{
  "model": "contrastive image-text model",
  "crop_scale_min": 1,
  "translate": 0.06,
  "encoder_arch": "resnet",
  "encoder_stem": "deep",
  "text_encoder_norm": "layernorm",
  "text_encoder_bias": "none",
  "residual_init": "scaled_by_depth",
  "lr_schedule": "wsd",
  "decay_fraction": 0.2
}
Rows from block 10 of the image encoder of a small contrastive image-text model, named by matrix and row number. Rows with one number belong to one channel. Each number is 128 + 32 x the weight over its row's rms, rounded and kept within 0 to 255. All counts start at 0. Numbers have three digits each. After the name is the row's rms in percent of the matrix's.
After each channel's rows are labels from the 100 images, of 14976, where the channel reaches its highest value: "strongest on" is what is common among them. Only what is clearly more common there than usual is listed. The data: rendered rooms with furniture. In brackets: how many of the 100.
# convs0: first 3x3 conv (encoder.blocks.10.convs.0.weight, 112x112x3x3, each kernel summed), inputs 0-111
# convs1: second 3x3 conv (encoder.blocks.10.convs.1.weight, 112x112x3x3, transposed, each kernel summed), outputs 0-111

convs0.103 081:151057078170112114139110163065149112111164093121174116113127161114170180148117143170125123104107118124080119129127062129135169201127077149125131125056184158074192120147138176107140145101084170127129151127110085118046120107134132174136127136151079145084164174121135175107097128126057117137182111136137148136163122102095146157145177100106
convs1.103 082:171113072158089156115097107124131160082193129208144133031157168176153077153150130185084177151110129114134123153108116112114105130145147136155094111121204120116120134156140139124162162145133131090148107120116146120079101176154165071133156169158102058092124138160158071169147147132140138137160064145101145130136164140123156147082067127086
strongest on: lamp (54)

convs0.4 102:162146069124127156202202143156106110143143151128124126097166139197047092131107131135116089160156114186140156102140114126103109155117145115114134106137100166164136124095121146097154057144131157152139162130128148007110110085192102181126119044163174094067127085121091102098128137140128095158139145134102130137134113138181128104118133132140
convs1.4 101:120116123062154152191110106101104120189108158146126117097127130154171146087178123136108197157110163138116110193165151117153142116096116107107154172139157143109143157109117185127212141154168136145202148120082159044109185128158181154099110095131125124211115178132177125164133151125204102131146133139117130153099108145108106113114152111156
strongest on: black walls (58)

convs0.9 089:177126092174132150116146130161077119138157102120100125105164178102079110157106164134128098080119082132161166123149098126129153157119123104146126079132195177156133157161138103105149110111132118150210125068094164186089165121120123255124108067074131089100136156162132098114147096093067131157113115118098149139131164135112108135140097070144
convs1.9 089:106123119099157153135130186106096174113080187104103125102177115141126147104187144145062114120135075168142152145208145120153134131140020119171134145126124098123132102165117154134136141107136154119189172193127162148126087148193142148172161167141080112142168160106124149116107096137111201129120173154065175128155134130174179130102126108143
strongest on: table (46)

convs0.36 076:171126082052110106149187089128108124100091096135127118107180132183120116154079117128114131111097160154119082132125094107157096122115068099121153126204139105093207161138133184093102135110122154142157167139127159158097110160138207082148121095070179129138141144112099127087167140107102131052156142168177074145127191125134148132088163121132
convs1.36 062:116164216153130125149045150143104101166118164096151156163124200113085143133095145074173119096116162124131134079138144086091130129139159183103141104111145108071118153163177129177136112134183110152165162100094112135088109129189110156149145156149105104113132162200129116139086102139150100106175143162141143161142131097203086110119206124146
strongest on: trophy (52); count: one (51); largest object: trophy (44)

convs0.106 116:106096077125116142132151151105125125120138044150209089207142149190105112113100149102109159106102136120158144028100156129132139050166155129124129121148147142125141125160034119123127138129131124135110101122123166119066142146209131159141141081115132126133127157188082125140112172112073073100129166203132123151123168148108126117137137110121
convs1.106 094:142131194151148111143085098081092114140081109136121108113103124119096118156125085118114151084082108091153165069136118075130124097116128113119113131101118112101154090085050111166107115130138079093117164071115157105112051103206149097129109091116069202150121093092095085106156077125124159133208120184162097116133121103109121168161161155125
strongest on: trophy (69); count: one (62); largest object: trophy (60)

convs0.61 132:105124088111157132116154123164147140123093179104143105084141134059095130156154146182120118161148043107106098140135118148133105150179152119079122101115145155122154170092128142107168193133109145138173167162137103164112129156148000086147130140131134091112102145084151112111121135112139138115137157137132134091113159105187130137110126150117
convs1.61 149:134107085113131126143090107103135112119092100138106160125140156119125155135147146217112099176164044122117127145115121142133116106193176088130074078191089116109099121112138139104096143106169133152105119154113114202134073114114019085165149190110145106133096172074073125147096131164171103149098148087130106095121084124121102100121114118084
strongest on: lamp (46); count: one (46)

convs0.92 090:116167100143102114086076101181114171147100084097154088151130110111121124100118161139118108114119125094103158106143242101121167164157127172125119122223129149150155076127173117116157138148124091099130150136092101121153098066122099220030087151141113173103182144095118121100099111113104111172152124138143162122116134130174104138129123139173
convs1.92 068:143154153141169179075197147153221152111054139112167156110130100072144102170109157201117076165138081143177119078139133143088111100144138169139120107087117130064129135128109127112123112155111131152209137126149141134189119128149107147172113126082133097130120062114135077108131164176181144183144136117132121167126159119106147101162138144081
strongest on: white walls (35)

convs0.62 083:097084115137113086167122151151076141139137138153110133118153138102185132103154123084105164140118131114103121064089109092111107144133188176098189088214188145161096142120103159163125092105127105153100127191112133112109124074166062101149117078082087095080150196162120152125161144132133120160178154132140133114159181071136157139106175096083
convs1.62 079:143120123131078187105149104105126100151105094168114102156144153147130111203133183182156152156139130099178148124137091143123058098068125204165152121072109112118064158094146109058102149168130164112137111110199112135077127103127195131115147154184136064080163113121128085098109119091155133130104156124164125140165106127149107136098092075120
strongest on: flower (53); lamp (37); largest object: flower (36)

convs0.40 116:146130095070219108067128112119090203121105178087134074124146149087149095127135125145049153125149161166126163086104177152139168141129145081076130114123142154103106150079071130093131166176089160126123103119141145116098126184147088189147100105156185127145118149114180147177128093153136127064148096160135131103115147147084085145127158112108
convs1.40 101:109099165133153145104093151108125186064148183053209129129161102133116107154097129173126112143120102110196198145117146106159096091140082100158093104156118123076074131163113108181106180127103084139100115149125209130142140121118136182120110092120119136104105110145095141047097116130146145127133098115114137124085113204094123071140150095097
strongest on: trophy (42); largest object: trophy (31); white walls (25)

convs0.72 118:131113220087130133090161113132149107151140061164154165136145115083129114114135111103021128112084173129161154107106103086178185013151123111150136157084154088101136120098155134151118126181099159122140147152106138117138131133155136125163158115116133136151114118190097106173109118179102166123101110101166170117132156090074142117075107150162
convs1.72 104:121125104145076053141118128100129158055133085152123101188163127165153151088106086084112098123120099101104099089090112141096091107091127059078090098187124164117164136125095103165108132059110106159104120105073107150162149088092102115067108121110139160081119148116135127108140078055098130122125148147148090070139065140112145153160072146130
strongest on: table (53); largest object: table (33)

convs0.75 129:156103204093123138134097140132101146136133074127150104126137123189035120136136142125032081068128094120172196032153061103198129084146092140151128125107142115147098106120188129154122178163131149140152126143136157178154150130149173125132143127076110159139115145081114117157139120135109126141120132178109133125141142114051134097128141150100
convs1.75 109:092118155131109099119137100109113166104096075166121116210110093131142136098119072103119093112118087131095130129152110077122160105085116108082097119206122126107044141107128088178119107075083150097125118145076144094077102123109062126097085082130159140142137095125089126101096113082087100101104173080151096089131132107096146120110043168154
strongest on: table (64); chair (42); largest object: table (33); largest object: chair (28)

convs0.30 065:090076127145102151125089134107171108136108109163159102083193090142103170111137166103104132112154131126135152143073159129148057132137119137140095079082192159170118174152122089096107149126111155132113169076131095176148092172197080122143122055099081100111146118116137196153064089140080171130143130115135136162138200155098184123143142130146
convs1.30 085:097155134122165112159147133108101119159103145108117153106134149117184120151096132203050145077129145095139117090205197083174131174120120160119099118147082114133144111120127103127127094101100142133132084190092101138148193112167137124160127151109104130106177144164131105145126098170066132154118123195109200215165136117154103122158187084131
strongest on: lamp (44)

convs0.108 111:149108112129150134135105128143183151140112181145091141111124149186139140134157105107080174136126161128131102133123123142060122189122142066121136080098132154091111144120180158121091143117152136130125162116145117154094148123138032120000189169144095101125133093134145127129161136142156125101144115150091093111106138130193105152146125102138
convs1.108 126:149145069112132104156152133134143129187211095153081141103153155118131098151112079129166147165127140127134117135100126112047130128096142117109152103171093112096099113113130134093126147196122164075122170116107120137085126084108049112028175179128137114151066104127158078185130129187180085117099143115131112099128092119102104141076162146137
strongest on: black walls (50)

convs0.79 088:075140070146125120161073147125179161127173110167134116130110112225160122142165159116129096107152130125151111143135072156126042130100119110102168128127104140127144127144149084117113107149162134141170126143065214099120139124180099197097170095135181080103076120075164174058109165169123137132135109098111117096113118099100133149133093139167
convs1.79 119:111139099139107081220159127160119113246165090077075087103138138166117138145178133122068148130103188126081126146180086053132174140099127142096130129135157145138166139082133120174163125150107127139123164119128124117131149145181087099082112135157087127190130116124189115111112118120133126120147128100093135102102142131126118034105114156106
strongest on: window (94); black walls (76); count: zero (49)

convs0.70 101:107126192129126108096109144160191129104140079136178103166213114120161141110167142160090113120106122117124116182111123125144137126103134106093109123154135104092114111147072164103081149088115096099117194133134138091167182108135092255098110127090174189081112130150092083128118128112143128119114079077116161146187144141177139140104116136093
convs1.70 061:107107155150059094072116133070112150036131106110085098145110105088113180100094164104134099149098115141157123123098110078052125147147127174114117122158125140168218092144176117121144165138167208141126069135153173128103130132106130131121139157171088104128058123120112121186134122125114075115136157146161111144087136138150126110165112075074
strongest on: trophy (74); largest object: trophy (58); count: one (44)

convs0.100 103:175120120109136095168162091112048129117139098108136173167133112173055104134188103155153118027117131136107086098125092105118128073124148114064149151120144120084114154136152148112099123091185117139141155112134153132183119164191207057128162103138137152130108132080145132155125129101116132123120148095182167186163121078129115099155145180116
convs1.100 103:110129134093152081161115111116114060145156158160138172143153118148114128137125109063147112096141211099098090127131096107083185189101145122096110180115180135107151129088148158145094157067143104118086115042124147111128109160132119046170109140177145153153148087226132118144102166095058125125124140120091134138104158102130158130139086128134
strongest on: black walls (36)

convs0.66 084:087161117114070101113124151144058165135082172081119124107112146148129123149165185150061099118106120100153109127088181137153093110150076173119163092128150151141090169120113090152138151195115134087153158172072142135152101141158120188089169047097115077112149140150149119143151211173144098168173092114090153127157134111107117101143114142087
convs1.66 086:169137154107077155170147112143178212169085087085175074156130135155153070148155070178115137133104175117137109194180114145133137146134105157113118138120105156160138157133102155145104199138108153133100120129192131125151229138170141150093091083158146131125160121125103168085096139125137130081148106123147137085136155179131195122096162125135
strongest on: white walls (28)

convs0.47 096:145184210118171135134134117123065119147117116110132130120063123105150126114133132105190097085168095190170148143110112129136125137129135142114130166189138180133166116112146101155100123146120114106113130060092126135182116152160067017170133129135153143146117135212119137139123081094063144075110122082159086096187135122105111110111120143163
convs1.47 084:118094091080107129096112110145104162101182105178133117160165101089080126097154167153204082149135078144060133069127123105109096100136108090184100100112152072115107108144132086111111085115099104160098147088129143135208071130108158104097186131115107130081084095133131111141095163127117149120082116146090118183074095087140128152113086170086
strongest on: black walls (45)

convs0.5 103:108123086091145117152119139174078162130075134120151119099157179179098147107161152150148176127136136156133176180135067097145108125123125092137135102090157095138148109140114153070128036119172152144122080141136116043088119186181140092136129110182159053157125136113130124086111094105114080127113120143153180131166169069107182147170104127160
convs1.5 095:161100123157179114188166123129097085213079124129102156142103097110155136083136128099227137072144182160138094129094093138161127145092156137170136127135186155151169192121133110123100077143118063183148131171160137070100128186146164119147109105107105111085114089148144132128177143097147164123120108156132149169093125087128086124143159161161
strongest on: black walls (75); count: zero (58)

convs0.53 099:131175211069161106162113097152080106107090123146105146073126136096179117133151149143199122103082117119148146218106114108169108102121106102129127139203162085130174079118137171147109115108165120115105155181121124111133133115149159032107164082114092167173125111155094139140115123104132149066104145150143135107150093090134131139082112179164
convs1.53 086:087082140104099060098111118125111062200176057111095105184102157074098138079188097081186120102124103172067106085091130143106145122124160170135130107115159120099138159139164135167115101120085127155126165090140106096126167161087105142133154118098150112129124108144139114145094115132132073117150121082121088117093088032132105157079112133108
strongest on: black walls (60); count: zero (41)

convs0.22 089:071159184195101108106109167174134183090161162126130185124103142120099145127121104119074149153104091154152130127145144091100158131130157156110117092129176082125122100107140125083099118073117170114134124127115117130173129125070148168148093160089161069059170157190147084122116079109110115160092156052135187142171154118107184183121096125122
convs1.22 107:126154119162154159146133198203222023096163134122119128164152063153126141118096170182142135124105104138142146108120134107128132166135112136140114141138180146136180125107147150158114129152108111115166132101129082110199161122084154129152125142112174163104139182081084126126125102154103138127108070123131107148044161206101139117164122111097
strongest on: window (100); count: zero (73); white walls (45); pink walls (35)

convs0.80 124:154096129112150117088053118098183154118115060147169140116202124120054114174098142152072158087100144129104113115146138091115116124118111090118103093112117152086141147120188152147095153109082127138141151104136134122158143100147166255106106116137179160155118099127062151125163089138133161127153149118151142139115142158102141130132146138087
convs1.80 095:124149208165139109083147171074110169066103120110144163199094111097129133107140126136090152130132140116120189117107100130113186160122160123111152172187120143108109163151090183169135162115144183085161091147143168111122156129110104214142163164195121138107141142152135118119110146099077074188109150094077126101164135146119154140168091092167
strongest on: white walls (54); count: zero (40)

convs0.26 099:130128128121140171113130111115129197103111097141160153165126130167067143136178138103101116119114065066137119112120114087124095184131131148127138174147181130090161082125148102141123133130163150084156090136114134126128097162150147000143133084122175151137107131142106139081133150149121129135167176071153172076128132128143136111140108163134
convs1.26 075:082092071124061144173103161184152150129140135211175128139138093149096103119116105140104152104174142132149157140122085171156109124153204094087152139118121163114151162117112143131117134083116105117024112093165124198159107180120149116150084112150163163142162140179160158127177123148086174123118111127072157155083170141129162116158112110100
strongest on: black walls (51); count: zero (41)

convs0.77 115:103157214099130117106029135100112119095156156105144133122149119119107092116132136142147118085134084133199141168159076089127123060093150104122157142165154112153114155137185151114116155120091144133122184145152096156154176085171152183081107114160159171115120123115092124066128057159174065120165105170107081130175090130148126107120149145113
convs1.77 097:120091130114131123051120066125095098122099083136114110179136109098151143102099126092146141133089094098121127102084102110086108137069126100090135122169091091100103096152163067125080111107106120106125077102137103084112115103049091137109141100151096144105063121126089094138092110083110079114040129102135070115091140067090130141122042141130
strongest on: table (65); largest object: table (44)